config.yaml
dataset: "cartoon faces"
train_examples: 50862
crop_scale_min: 0.8
vocab_size: 45
encoder_norm: "batchnorm"
encoder_depths: [7, 14, 14]
encoder_stem: "deep"
text_encoder_parallel_block: false
text_encoder_inner_norm: false
init: "torch_default"
optimizer: "muon"
muon_scale: "spectral"
adamw_lr_other_params: 0.0023
warmup_steps: 620
Rows from block 24 of the image encoder, named by matrix and row number. Rows with one number belong to one channel. Each number is 128 + 24 x the weight over the matrix's rms, rounded and kept within 0 to 255. All counts start at 0. Numbers have three digits each.
# conv1: bottleneck pointwise conv (encoder.blocks.26.conv1.weight, 128x384x1x1), inputs 192-287
# conv2: growth 3x3 conv (encoder.blocks.26.conv2.weight, 32x128x3x3, transposed), outputs 22-31, a 3x3 kernel for each
conv1.43:128128085128128078128128128149073233128179162128151128177102128128086128128128072128128128128128128128067128128128128128128128128128128128128128142128128128177091128088128128128128128128102093128128128128128128128128128128128128095128128128128065128128096128128128188128128188128128128128
conv1.44:128128128128128079128128117077128106128128128128128103057171128128128128138128060128128169147128128128128128084128128128128128128128128128128116128128128128128128092128128162089128167086128128128128128128128128128128128128128186128128179092128128128128070128154106153128128094162128083128
conv1.45:128179096086128128128093128128128128128128128128103191077128128106128128128128128128128128128128128128128128162128128128188215128128128128094167088128173163128128128128128115128143128128180128064056128128128128128128128128146175100128128128128100087128146128160128156144077128106128128128
conv1.46:128128128105128128128128128165128128103128205128064145128128128128128128151128128111128128128128128128128128128128128128128095128128128085128094128082128128128128128171128128128128128128063128128128149128059128189128128128067128128128128128163193128128155128179128128128128166128077128128
conv1.47:203128128128128128128128089128128128128128128128128073128128078128173128128089128128087161128152128086128153128201128128145128128128096096128128128163086128128128128128128128128128128128146144128128066128128128128128128128074128128128128128128128193128143111128128128128128128160128128128
conv1.48:088128109128128128128128128076073128128128128128071154128080128128128128128128128101128143128128128128128128128128128189128143168128128128128128128159128128128128128063074128158128128128128128128098196128065128128102112128128128128098128128128153106128128128128128128128128128079128079128
conv1.49:128128128091128128109128128098128128128128088128128128128128097128128128107128128128128128128145128128128191128128128128128128128128128128128128128128128128128182128128155128084128128093096128128128128128086128128128128128128094183128128128128128128128128128128128128128128128128128173128
conv1.50:128128128160128128128128128128128146128128128100168128128128080090128128128128090128128128128105181128128198128128080128128128128128128072128108128128071091154128154128128085128128128128128128128128128128128128128074128071093128128128128080128128128128162128128107128128128128128128128146
conv1.51:110128128128128128128128128088128128128128128128128128155097128107128155159099128128128088128128128128128087128128128128128128128128079152128128172128128107128128128128128097128101128128090164151128101128128128128128128128128128139128128128128128128165078128128128128128204128128128143101
conv1.52:128128128089128128128128091128097128092128128128128128128151089128128128157115128128128128162128128088128084128128194128191128149093085128128128078093128163128128128076128174113185128128128128128128128163128128128128128128128148128128108128088128128128152150128128128128128128128128074128
conv1.53:090128098128128128128128128161128128128128128128128128105128128128128128128072128128128128128082128128152203128148160167096128128128158128128128128128128128185128128085155128128097128085128073128128128128128128128128128128128128128105128128128128128128128105128128128128128099072128128128
conv1.54:128128085128183128074128128128128175128128128128128128128128081128128128183128087083128128128195128128128095128164169147128145137128066128203128128128128128128128128128128076128128144106128128095128128128128128128128128128128128128128149090092160128152128128128128128110188128128128164128
conv1.55:170128154128128128128128128128128128084128200128128128093128097094128128128058128194128128183128128086128193180128160128128128128150128128128128053128097164089128128128128128073128128128128174128128128128128128128176128128128053081128147128169165128128099150128110128128128160073128189128
conv1.56:128088141173128128128067128128153128128128128160128128128128104128128128101128128128081072128128172164128128128128073128192128128076128128155156104088128128128128105128128128128128128128128128185158128128128128108112128128098128187128128128128103128128128079128148128128128087128128155128
conv1.57:128082128128128128128128128128128128128128128082128128128128106079098128128182128128163128073128128128128128128128128128128128128128128128128128128128128073154146128128128128128121079128084158176128128128128128128128128128128128128128128128128128128128128128128128128128128128128128064140
conv1.58:128128188128128128144205128128128149128128128128128128128128128106128128128066128128128128128128087128128092156128128183128128098128128128162157128128128128128079128128128128128096128128078128128097128105128128128128128089128128041128128128128128111080128128128128179128128128128079128153
conv1.59:128128128128128135034207175128128128128128103128128128145064128128073166190173128128128128128128128128128128128128214128146105128128128128108128128128128154079149128176128128128128128128087128091128065128056106084128128056128138128128128128128128128128128128100128128128128168128128077128
conv1.60:128128128128128161128175128128128128104128128128113128128128128128106149128170097128128170128128128128128140128128128128128128128128128128128128110082128128128128128096128128189095085128151128128128128128128128128128101128128200128128128128106128092128128102128128128128128128128128097128
conv1.61:128203128128128076128128179168128128128128128128128128185128128071100128128128128128150128128148128128154128128128128128128128128128128128128052128128089096128128128128128189176090128128038128162098128128128128128100128128084190190084128128128167128128128128128128169128163128128128128128
conv1.62:128054128128128128091074128128128161128160128128116103128128108128128128128128128128149107128159128128128074128128072170128128097128128128101128128128128152092128128154170128099169087103128128128162128152101128128128128128150114128128105128128155158170128128104128128128128128145084128128
conv1.63:168159128128094128128128086128128128128102128128128128128184128128150088128128157128128128128128128128128128128128128090128128145128158128128128128128128081128128128128153128128128101128185128128128128128128128077128128173088167128128128084128128128181128128128081128159128128128072128128
conv1.64:128128128128128128156128035086128128144160128128086128161176128128128128128128128144196050128128151150161128148128128128128128128128128128128099128196128145128185105128068128128082128128128108128128128128091084128128128092095128128128128128128128128128128100110128151128128128128071128128
conv1.65:128165128128128128128128128128128167128128128128128128174128128084128128128181128128128101128113128128128128128128169128128128128169128128128128158128128161128110128128156128128128128128128063128128180128128128128128149128128128128084128128128128166091128128128128107084101128087128128128
conv1.66:128199179128128087128128128128128128107128128128128094208169128186128128086128138128145094128128128128128128128128139128128128128128078103128128148128128128128128128173098128128128128128128128128113128128128128084128198148072128128128128080086128128091128128128082095128128079088128128128
conv1.67:128148128093128128128189128128128128128128128128128128163072128128162128128166128128128166128097128092084164105145128128097128128128128128128128102128128128113128177128128128128128128128128128128171178128128128128128128128084128111077128128128128128104128128128105128128128128182142128128
conv1.68:128128115096128128128078081128128128128155128128180128128128128128162128088128128128151081128128128128128128128153192128128128128098098150128128128128185148075128128128128128128128128128128128128128128128128148100128101149128128128128128128128128110128128155128128070128128203128128074128
conv1.69:128193128128128128128128128128128128128128128128109128154175128128128128159160128128171128128128146104128165128128128074128128128128106128192128128128128128128144128128172171128091128128078128128128128082171128128128128158068153128128200069128128128128128175128128154128128128128079181187
conv1.70:128128092100128093166128074128170164128128128128128092182128163128152108143128171128074128192128137128138128128128128166128128128128128128128128128128128053128128128128167128128128155128128128166176101170128128163128128128128128128100128128110128128075128128128128185128128128181128128171
conv1.71:128128128128128084128091128128128128128107128080128153128128103128128100080128128128128105128128167155128128128128128128099096128128128148128088128128128128128128128074128087177165128128128128152128180128128128100093128128128128128104128128128128163128128128128128128158128128128128128128
conv1.72:128128161169095128128214182128155128128128128063128128128128158128128128128128177114087102128128128128108128128128128128128128128159128128096128128128049128128128128164128128128128128128128128128128128128128128128161128072128128175128110128128128074128089128128128147128128128103128128084
conv1.73:128128128128128128128128128128128100128128128128065159098128128128128128128079089183128128165174141128128128128217128128128128128128128128128128128098092128128128187160128068128128128158128128175128128154128128128157128128128082128128172153128128128175128089128128128128128142096128128128
conv1.74:128128128128128099128077128090097128128128163171164128128165128128128128128085128128128128128128128112128096128128128128177128128094128128128128128098128128157128128128128128128128201092128128128128128128128128157128128128098128128159128128128084128128085128154128128128128128128128128128
conv1.75:128128104113128128100128128156128194128128128128128128102066163128100128128128182155128128174102168077128128128128191128128081128128128128176128128128128128128128128100164165100128128128128128063128128128128106128153128072128128128128128128087128128128167128168166128128128128088128128169
conv1.76:170128128107128128128128128089128149093123128128144128128128128128128128128128128128128128104098070128128128128128128158147128128128128163128128070128128128128128128128104128128094109128128128128128128128128128128178090128128128092128128128128172128128096128128128128128128128095089095128
conv1.77:082128158128128182128128128128174128084128104189176128128223128128128128128081180128128128088128156128128128128044128075128128090110105128069166128128128128167083128185128128128128128128076128158128102128128128128128128128128128128128128128128128128128091089160087128128128128128156146128
conv1.78:128128128106157128088128090128128128128116128106128087128128128128128128081128128128128128128128128128097128128144128166128128128128128170128128075128128110155073128128128128128107128128176128128128128128128091151106103128128128128128128128128128128128128128100128128128128128128128128093
conv1.79:128128128083128128128128128128128198128163103082175128128128128100128128099128089128128092107128118128128104167097091128128128128128112093128111080128128128128128106090128092128097128128128128110128128158128085128128128128128128128128128128186128128058128105128151128111089160128128128176
conv1.80:087091063128128157166128128128091163128167097128128128128128075093128086128128128128128128128074162128128128128128128076128105085128128167128128128128128128128192107128128128158128099104128128128128128128128128128128128084089128128142097128128128128128049128128083128128128128128128128128
conv1.81:128128128128128150128138152128128128128090128128128128128128128128128128128128128128128128128128128128128128128128128128166107128128128128187128128088128128128128128128165166095128128128128128128128128128128128128128128128128128128175081164078128128128128128128128128147149128105081074128
conv1.82:107128128128128128109086128163128128101128128128128071168128128128101167128128128128128128084128128086128128128128128128128128128128156158082128128128128128128128168128095128128088128128128153128069128128128064128087128088128084186101162128128128128128128128128128128128128092128128180128
conv1.83:173128128128128128104107128164178128153128128128128128128128128128154128128128128128084128128128128128128128128128128128219128128148128128170128128128128093128092103128167100128128154128128128128128128128076161128128164128096090128128128128103128128164128128128128128128162114128128112103
conv1.84:128128037128128128128168128128128169128171128128128128128128128128128128164128128063128128158128128193128128128128128128171128128190091128128128128128128128128065078128180128170112128128172078149128128128128128128081128194128128128128106128128110150128128128128128169154128128128178104128
conv1.85:187128128141128128128128128128128128128128128100128128152154128128090128128128082128128128128128128128128177128128128128128157128128128128128128066128128159128128128128148128128176128128128128128128157128086128139128128128155128163128128128128128098128128128081128128183073110128128179128
conv1.86:128128161128164078128128128099080128128128128128128128128128128106184128128128128128128128128081080128128128199128100115081128086128128096128128128128128146128128128128128128128128128128070162128128128128128149128073128128128128128128128128128152128109128128167128128128128128128128128150
conv1.87:128128128128128128128128128165128128128128128128128128173128128180128128128153128128128128128128128072128128128090128128154068109128128128169128077128128128128149128128128128192070128128095128185128128128128128128106128049128128158128128128128128148128128128128128128156102118128089128128
conv1.88:128128128128128128171159128092128128128128128128128128128128090128128128057169187128083128160128156128128128128128128128128128128091084128128128128200046128128128161152109128155128128128128128187128128128128128128128128128174128128128128128128128128105128062128162128128161160156080149087
conv1.89:128128150155128104128128094162128128128162128128128104128128093128128128168128128100178128128128128128128128128163128128128148144128128128128128128128087090184128128128071128128128128128166106128128128128128128128128128153128128104175128128128128168128128128128128128128128128144128128128
conv1.90:110128097128128128102088157172062073128128128160081128128128128108128128128128128128094160128128128128128128148128174128128128128128128128128128198128128147095118063128128128095154128128110164128128128128128128107128067154100101128111128099128110128128117128190069128128147128113128189173
conv1.91:128128128128040128128128063093128128173128128128128128128128128128128128128128128128128128122192128170128128128128185164128128128128128128128063128128128103092128128128128128088183128101128198128128128128103148128128128128128128128055128128188151199090128153128128128128128128128079128128
conv1.92:128097128128089128128080128128128128128128128128128128128128128128128128103128085128128128128128160128128128128128185128177128158128128174128128111128172128128128128089128151128090086154094128128128105128128128128128128107105159128128128153128128082128128128128128105128082101103128085128
conv1.93:097128128128128128128128128128156152153128081128128128128128128128158128128128128128128128087128128128128128128175128128128128128128148128128128198151128128092178091112128128152128128128128108128128128152128128182128128128156128183128128128128128128177084128128128128128128128128128100128
conv1.94:128128128198128103128128106128164128128128128128128110128128128128128128128128128128175128128128128128164128128128154128166128128128107128128143128128128128128128128128128128128128128128128128128058128128088128128167128088128128128095128128128128102114128128075078128128128128128101128128
conv1.95:128089128128128128166128128103128150128102128128165128128128103128128128128128128128128128092128128128128083128070128080128128128128128128128128128128128128128128128128128128128081108084128128076087128128128128128107128128094128128128128128128128128128128110128128128036128144128128128128
conv1.96:128128200128128128128145092128128128128128150171128128128128085128128056128163128081201128128128128128128128128159128128153128128128128070128128128128054128128128128128128128128128128128168128161104093200054128154128167154128128154128128128128170128175178128128128128166128128128128128151
conv1.97:128128128154117128128128128128128128128128128128128165128128128128162128128128128128128128128128128128128128128128128128128128128128128128128128128090128128112128128128128128090128097128099128128128128128058128128145128128128072128128097065128128081128128128128128128128128128084102128128
conv1.98:128128169092088128128128128128128158128111128128128128128112157128128128128128103128128128128128165128077078193128128162169128166128128128128128172128128128099128128091149128128128128128128128128128128128128128128128084128128063128156128128128086105128128128128156128166128128128128128128
conv1.99:128128090128155082128128128128128128128128128098128128128077128128128128128153128128128128128128128128128128128128192128128109128128128128128128128160128107099128128081128128128094128111128128128128128128128128128100128128128128146128128165128128128128094128128128128128128128128101128128
conv1.100:128128128128128128090128128128149128163128128128128128104163128128128164128128128128128128128162161128154073083128171128136128128128128092128128193128128077128070090128128128128177128128079128128128128128177128128128128096128163128128186128157128128128128128128128128128151160128128128128
conv1.101:108128128128128128158128128128128128119128106089163128200128128128128128102128128128128128128090128128128128174128128128151128087128128128128128128128128128128154128128128140128128105128128128128091128128128128128128182100128128128128128128113128128128128128128128159128128159128128107128
conv1.102:128128128128128128128128128128128128128128128128128128128128128152128128128128128128128128077151128099128086168128128128128181128128128128157128152128078094149180128128128195128128128128128128128128128128128128128128128128128128128128098128128128067128128147183090128128178128128107128128
conv1.103:128163093149152128128128128128128128128128128160128128128128128128172128128128128128155128163128128128128087128173128128193128128128128128148128128177089128128128040128128128128128073128128128158128128128128128128104128128128128128156128128105128177128128128128152195071178158171178128103
conv1.104:128128128096128139084128128128154162128128128128128116170146094128128128128128128128128128191128128128128128128128079128128128081102128128128097128055128128128082128128128128128128128128128163128100128128156128128128128128128128128095156128128128149102128099103128128128128128128128128176
conv1.105:128128128169128090128128128093128128128128128128128128151128128128128128128128088128128128171128087128084084057128183128128128128128128128128128084128128079128128128128101166128128128128128106128128128128128128128128081110128128128128128128102128059128128128164128128159049128128128128128
conv1.106:128128128128128149128128128128128128141128128128128128128128128128128128128128128128128128128168128205128128128128128128128128128167107128164128128106178128128187110128100100085128128128128128128170128128128128128128128128128128128090128160167128128128092128128128128128128128128128109128
conv1.107:128157077128128128092150128128128174088128128169177128092128128128128128128128128128128128166128128138128096128128128128128128128082103128128128128128128128128080094128171128128128128128076128128128063128128128128128128128128128128084104128128079128128128128128128185128128158128128128103
conv1.108:128088128128128128080128128128128166128156128128086128128128128128128101128165128128128157113128128128111128114128128128128058128096166179095128128100128128128128128128128128128173128099128128147128128077074128128128080128128128128128128112128128088187147110128128128098128128128128128128
conv1.109:128066128128110128128128128128128128164128146128128187198128100128168128128128128128128128128163128128128128199128128128152150128128128128128104128179128128071128128128128128128128101128128128128128128103128128106105128088111128128088128128128128080128128128089128107128070128128128179086
conv1.110:128085128159128128128128128128128114128128128094153128084128128128087148158128087128155148128128128128128193128128189128128128128192128128174128128128164128082128088113128155128128095128128128158128128128128128128074128156128128080097128128128128128164128099128128128128128128128088128128
conv1.111:128128128128128128128128128128128128128128128128095104081128128170087128128128128128128085128128091151173128128128128128128128128097128164128165176128191128090128128128128128102128128128128077128128161128148072128128128128143128095128128128128096071128102128068128086128128128128128069128
conv1.112:128103128128128182128112128128128128128128128128128128128128128128095128128128128128128128128089128128096128128167128147158128128128128128153128155089128128128174128171128128166128128128128128128128106128128128128128128128128105179128128080128128084128128128128128173102128128128128149128
conv2.43:128128128176089128128128128128128128128128128161161177128128128177128128128128099128128128097128128171128201171128128128128168068128128066128080128128128084128128091170128174176128128128128128128128128095128128128128128128128128128128128088128128128128093087128128128128
conv2.44:128079089128128128088128092128166168128128095128128078128128128128159128128094128066128128095128088128128128128128085128128128128128128128128128128128096091128100128128128128168128128128093166128128128166128128161128128095128128128128092128128128128128090128164091128128
conv2.45:128082128128071128128128128128128128128128128128128128158128075128081128128128128159128128128128128128184188128164128128128128084128128128078128086128070172128128128128128079128128128128128199171128189128128168128128085074093128128128128128128166128128128128084128128074
conv2.46:128128128128128128128170165169178128128128167128128185128128128128128128128128160128128128128162159128128088128096128128128128128128128086128128068128128087128088128128128128128128128128128128128128128128175128188128128128128128128128128128128128128128128161128128128128
conv2.47:167128128090128128128128128128128128128128156128128084128128099087128128091128128128128128128128128128162128077128082128128128181128128128180128099128128085097128128160128087128071084092074128073128128128128128087170161128128128128177128128128085084128173128178165128128
conv2.48:128128128091128128128128128128128091128128128128128128128091085128128178128128088163128166128128128128128128128128128128128086094128128128128128128128128086128128128128128128128128128128101128128128128128128167128128157128128128092128128128128128128128158163128128128090
conv2.49:128158128128161128128128128128089128128128172184172165128128175167157128128128128128128128128128128128128128084128081072128128163128128128084128128128079086128128128097128128128128071128072128128128128128161182174185128128128177165128128128128128097128128128169128128128
conv2.50:128128128094128128128128128128064082083128128128128128128128128128128128085128128128178128183176128128128128128095128128168128128128128177128186170128128128128186128128128128128128128128128128128154080071128128060128128078128128128128128128128075128128163128098128128128
conv2.51:128128128128128128084128168169174128085128184128128128128128082128128171128177128128128128081161128128158128128128128157128128128088128096128128128128128128128128128128128095128176090128128128128097128128128128128178082128128128172128128173095163128128095128094099128128
conv2.52:128160128128076128128128156169178128128128128128128128128128128085128077128128128090094128128084096128128128088128128128128128086128128166128128128174128128192128128128163158154128159128128128179128181128128189128128179128128174128095175128128128086083091128087128128128
conv2.53:128128176169128128128128128128128128173128128174128128128128173128128211172128184128089089185184128128128128128166128167169128128080128128159128128128077094128128167128128158174187092089128093082081128128074087128078128072065128098128097164128128095128128181128173128187
conv2.54:128128128128128128128128128166128164182128171128128128128128128082128128128128128128091128095128128164128091128128128128128128165128087128128128164128169128158128128128128090128082128072128128128128096128170128128128128128169128128128128128128083128128174128128128176175
conv2.55:128128128128128167128128180128128128128171128088128128092171128090128128128091086128128128128128075128081091064128095128081078128128128162163128128095128128128128128128128088128079128128128128128128128128091128128128195173128128128128128128128095128128128128128128128182
conv2.56:128084128128092128128128175128128128076128176128088160128128160128128091128128101128128128128128128101128128128169128128128128128128128128128128161128128128128083128176172128128128128128161128128086128128128128128128128128167128181169128185190128128128160128128128128128
conv2.57:128128176128161128128128165128128128128128091128128128094128159128128161128088128128128168128165085128128128161128128128128128128128128169128128128128128128128128128128085128082088165128128128128184128128128128128128128128128128128128098128128164168093128128174128128128
conv2.58:128128128092128087128128128128128128128128078128128072128128128128128128128128094176171128128163128096128128128128173165128186128128128128128128128128128128128128090128128128089128128128085192196128173193177128128128128128128087128128068077128128187128164128128128186167
conv2.59:128072074084128128128074128166128128128128128128128128088082128168128128128159128128128165128128128084128157128128128066128091064088128078128128128128128128096128128128098128163128157128128128128177128128128090128128128086159080128128079128128128128158162128128079128077
conv2.60:128171178172168128097090128079128128085093176128128128128128128128092128178128172128128128128128162128184128128128092176128128128160128128128189170128181128128128128158128091128128163128128128092128128128128128128128128165128128095163097082128160128128128128171128128128
conv2.61:128101128095128128128128128128128128161128128128128128128095128079128128128094078128128159128128128166128092083128128128128128158128128160088128128128168084128092171128128128087128128128128164191128128128128128128128128094128128128099128128128184128180128128179128128165
conv2.62:128128128168128080128128064128085168128128171128128161128178128128174128128128162089075128128128081085128089128128128156128168128128128098128128128128128090128128087128128082087128128128089128162128128128077128128128182128128190128184173128128128128128081160160162169128
conv2.63:089092128128128128128128128079128128128128128128128128160128075128128128128128128128128128128128128093128128128128128172128086128128128128166128092096128128099128128128128128128128128128128128171175128128128128128128128128081128077086128128093082128128093094128128090078
conv2.64:128098091169128128128128128128128128128128128128128083071101128169192197128128178128128128128128167128128128128128180168128182083128128128128128165128128128128128082088128091128162079128093128128128128128085128089128128128128097128128128128128187128128162128128128128128
conv2.65:128165128128128128128128128128088128128128178185128173128128128167173092128090084128128128128128128128128128128165128087171128084087086128128128128128128128128093128165128128128128128128128185128128096128128128087128128128128128128128128085128128076128128077128081128070
conv2.66:128168128128128128128093154128164170128167128128128128162128165128128167128128128128128128181161128189094128091128128128092128073128158128128128128128128128128128162160099128128128082128156155128128128128087128128084128128128128128128128128128159167172168196183185190196
conv2.67:128128128128095128128128128091128128164175128128128096128128128128128128128170128128128128128088177128166128157128128128128128160128168128128096128174089128128094128128168128128128128090128168128128169128128128128128166128128128128171128128128128079128088128128128128128
conv2.68:128128159128128078128128128128084128128056128071128072128128128128128128128128128169128128174128087128128128128128128128128128193180128196182128128128128194180169176128128128085128128128128128128159128128162128128128128128128128096128167183170128078156128128128161167128
conv2.69:128171173128101128128170128155128128128085159128091128175184128093128128069128078128098128128128128128180128128058068128128092128128128158128087128128091128128064128128128067088128087128128128128128128128082128128168128128172128128128128128179128128170194175184128169179
conv2.70:128079128091128128172128092091128128128128167128165173083128128128128128128128164128098128082079128087128128092166128128165128156128128128128128128128128128085090128128162128128089087128071128160128163128174156168128128096128128128128128128092128074128080128087167087094
conv2.71:183128128128189209128090176128128156128128082167128085091128193128128193128128128128128128128128128128128128128184128195128128128128128191193128128128128128128128128166202128190128209187172128128128080128128128128128128053128128070128089128128128162158128128191128128128
conv2.72:128074052128128065128128087128128169128128128052051071128128128088128128128128128128084128128128128128128091128162128086128128128090128076092088128128128128084060177128128128128161128128185165128096128128087128128175128128128090128128128128128128128128128128128128128128
conv2.73:087128128167128185128092128096128182128199128128161128128172128128128128128128128093089128080076128128128077128128128128093128128128087128128128128128128128087128128128128089128092158128128128128128128128128128168128128128162128128165128087128128128128128128128161099128
conv2.74:184128128128128128128128128128128175160096128128128160128128128128128128128128128092128128167128128181128128128092128128128128128128128174128128128162128096082128128128128179128128128128196128085128128128128128128128171158128128128128175128128128128128128128128128162168
conv2.75:089128128162128128128128128128128074128128128128128177128082128087099128128128128128128128128128170128097128165128128128128128128128128072128090074088094128128093128128128094128128128096128085128128088128128128128128157128128128128128128128089095084097093093128128094161
conv2.76:128128128128179102128128128128160128128128128128128128089128128093128128128096075091128128128128128128128179093128128128089171128128179178128092128162128128128094128089128128128089128128079128097128128128128187192128128128128097128128094128128128128128098128128128128128
conv2.77:128128128128128128128094128128128128128085128069128092128128128128075128128128128128128128128128128128128091128160097128128128128128165090128169128128128128128128179168128182128179128165180128163086128128128128177167097128128128128086128128128128090128188170168169175128
conv2.78:128128128183178167085128128128128128128128093128166128128128128128174128184197128128128098128098128128128128128128128128128128128128184128128128128128128128166169183128128183128186174169128128166076128168157161187128099098166128083128128128164128071128128067128128128096
conv2.79:156128128128128128128128128128166085161128128128128095163095128128167128128128093128185128128173176080169085128128128092084128128175128166082128128163128128128128128128128175128157187128175128128128128128164128128128163128176088128163128128128164090128128088128128128128
conv2.80:128128185128189128128166160128128128082085128128128128072128128162128128128128128090128094128072128128128128128128128166180172128128128089128128128128128128128128100176181128128128163128128128128128128128128128128128128170174169128128128128128128128128128128128128128128
conv2.81:128128154128128185128094128083128128128128128089128155165128128128128093128128128084092128128161128128128186182173128180172128089128128179128080128169128128165128128128128128083083128128075128128128128128128128128128128128128163128174128128160128128175128171128128128098
conv2.82:128128170082128128128128128128128128128128128128086128170091165128128128128128128090128128128128159128170128073076128071090128128128128163128128128128128128128128192185189128168208128128201128128128128128128128128128128179199128181191128173128128128165128128128128170183
conv2.83:128128128128128128055128128086128128128128128128080128096128083184128162172128128128128128128164128128128128167128174177169128166128074128128128128128128077128128128092128128128128072128128093089128084128128128128087082087128087128128128085128171128128128085128128169128
conv2.84:161084080128128087128128174094128128128128159128128159162128128082090128128087083128128128128128128076128082083128128128128128128128128128128128097128128165094095128128128173128128128128165094128128128128128164128169098128128128128128128128128128128128128128128128128128
conv2.85:176162128128128128128128128128128167072061128128128128128128128168173128128128128128079128091161128097128128128128128128163128080128128172128167128128128165079128128128128093128181128100161092128085128087070128128128128163091097128128085128128128128128128128128157128128
conv2.86:128128128162090154095128128128128071128083128084128128088128084128128128128191175161128128128159128128128128128128128128128128128073092128128128128166128128128159128128128128095128128128128094094128128158128128072073128128128128165128128128128128172128128096128128128128
conv2.87:128128194128128178095128128128128128164164128161128128128161128128156171128095128128128097128128128167128128099128128128099128128156089128128157161128128128171128128094128128169128128128128128128081128128128128128128188190128128193171128128128128128128169128128128128166
conv2.88:128183161188128128213185128128128163128082128187181128128095083128164128092128128128128128101104128128128071128128128075086128128177128128094128128128128092128071174093128170128085128128084128128128128128163181176158128163162128172128128128128128088128128128084128097128
conv2.89:128128161128092128128128180128182128128128128128128128128128128128128128128159128128128085178128128190128128128128167128128167197128128128128128128128128128128076063072075086128062060067047128128165159128128183158169128128128128128084128128128128079128089128128159128128
conv2.90:128161128128128128128128128128128097128096163128170158128128093163168128128128085096128165128128128081128128128128097128128160128128128128167128170128128173128184162128128128128170128193168164128128128128128128093128128091128128128166097128161092128128128128128095128128
conv2.91:096128128128128128128128173173128158084128128128128128128168128165128093128128128128128086170128128128128128128128128128128128128128128128174128128128128128091128128128128128128128128128128128079080128128128128128175128162128128168183128128159128128128128128128128128128
conv2.92:174165128128128128090128158185128163179128128174190128128177128174173128128128128128128091090128128157128169175128128128169128128128168174197128189128193208128214128128095128128128128128128128128128128128093128128167171090128128128128128128128128128128128128128172128128
conv2.93:128128128128128160128128128128164166128128082128128128128128181128128128128128212128128128128128128128128128165175128172181128128128164162158168128091165128128095128128128094091128128128128087128128092078128163128128159128166197185175199211128128128128128128128128164128
conv2.94:128173157128165094128128128128128128128128128128076128128189128128128173128181128128128128128077128197128165128128174128128191128128183175188128171173087168128128128179128174128166128167182128128074128128086128128090128128128094091128182128203128128074157128128128128128
conv2.95:128128128128128128077128128128088128128128077077082128128128128128158163128128092128087128082128077128128082128128128083128128128170163128128128083128128128128128128128128167128128128128128128128177164128128082094128128128128085128159089128128083088128128128128128103170
conv2.96:078087164081078128128128128164092128128128093128092173089128096128128128128128128184128128172128090166128128076064086128128128128179128168128128089128128128128128128128170093128172128128128174128128176128176128128128128128165128128128100158128091128079096128128168128128
conv2.97:084128094128128128081128162161167128128128181128128128128128128164097128128094100128185128128097128128128128128128128159128128128128128128128128076128170162128128128128128128128128128128128088128128128128128128128095095128128128128128128171128128128128128128164100128128
conv2.98:169128166128128128128128100095128128128080089128075128128087128174128165128128128187128096128128128128088128128128078128128128171128128128128169162128128163170128128128128092164128096167128086128128128160128128093128128085128128128093128128128128128128165091089128128128
conv2.99:128179128128128128128128169075128128128173172198189128128128128128128128128179188076174168067128128128128128128128094092179169128128128128128128128128128161128128128094128128128128128176128128128128128128128166093159128128128175090128128091090128128094128075128128128128
conv2.100:128128128128081085128069128128089128128128176128128128128128128128128066058077070163128128181128128198128186092092128128128128128098128128164165128204128128181128128128128128074068128091128128163128128128128087128128170128128164128128128128092128128128128128128128128128
conv2.101:128082089128074128128092128090128128128090086084079089098128157128128098128128128128128078128128128128128084128128128081170128128128170128128128128086128164128160128163128163128090128179169177128128128181128128128128128170128095169128128128128128128128086128083128162128
conv2.102:060128128128165178128128128128128128128194128169128128098128072128128098128128128128128128128128128128128167157128128128079128128128100128128128128128170128128128128128169128096128128073072067128082072128085128128161128128128128128128095163085195128191171128128128096157
conv2.103:172128128128128128086128128128128103128128089128128092087128128199203193172172195128128128128161128128128128188128128165128093128128128128128178128128160168128092128128175128128128128128128128165128128128180087128128153161157128128128189188128128128167128128128128128180
conv2.104:128173082094098128128128128098128173128173128128128128128128100128128128128128128128173128128128128128128088084081128128128083128128128128128128128128128128128128099128128128074060128128128128128128176128128181128128128128128128096128128128128128128128128092128128128188
conv2.105:128166128128128128128162128128128128128082083128128128128128093128128128128128128128128168128176128128128128128128128128128128128128128167128128128128128128128128081128128128128128128089128190182128167194128091128128163168128128128181084128128164097128128088090128164128
conv2.106:198128128128128194128128128089088128128128128128162128128128128128128128128128189128093087171128128163128128128190128185128172177128128128128182128128187096128128091167128128128094128128128089078175128128171128128128128128128128128086128128128128174128128128128128128128
conv2.107:173128077091063128128087128081128106128095128128095093171176128187128128183128202128128100089087093128128099128128185093128128128128128128128128128128128128171173128128171081086084096128128128128128128128128093128128162128087166128128128169128059059128045128035068067084
conv2.108:128085128086128128083128090128092096058128165128086156128128128128128128128128079128093128180128092128128128128167166128128128161166128128128098128077157128128128128128128128128128128128128128128089128094128128128128128128128128085128128128128069128077128128128128163128
conv2.109:090159170163082128128092128128128128078079128128128128128128128128168128128087128128128128128160160084079096077128091180128128166128128128128128082093128128128128128128090128128128102168128128128172172168128128128085162165128128094128078128128095128082128128087128128128
conv2.110:171128128097128128128086089128156164128128128128128128128128128128128128128128068128128128128075128128128088128128128170128128128089128176128128128084128128128128128128164128171128128089128163088128128170128128168128128128128090128128128128088165128128128128128128128128
conv2.111:171128171128128128128128088167170099167128128128128082128164128128190193174128128128128092128128128128166172128164097128168128165128128184162128128128098128128199128128190128169128128184128128128128169092128128128128128128128128074089169128128090128128128128128128128128
conv2.112:159128165128091128128068128128128128128128128128128128128163128128175162162084077128128128128128128128128156128165128128128128128092090128128164092168128128128128128128128128128128128128128128098166128128128128128128128128128128128128128128087128128089128128128128128128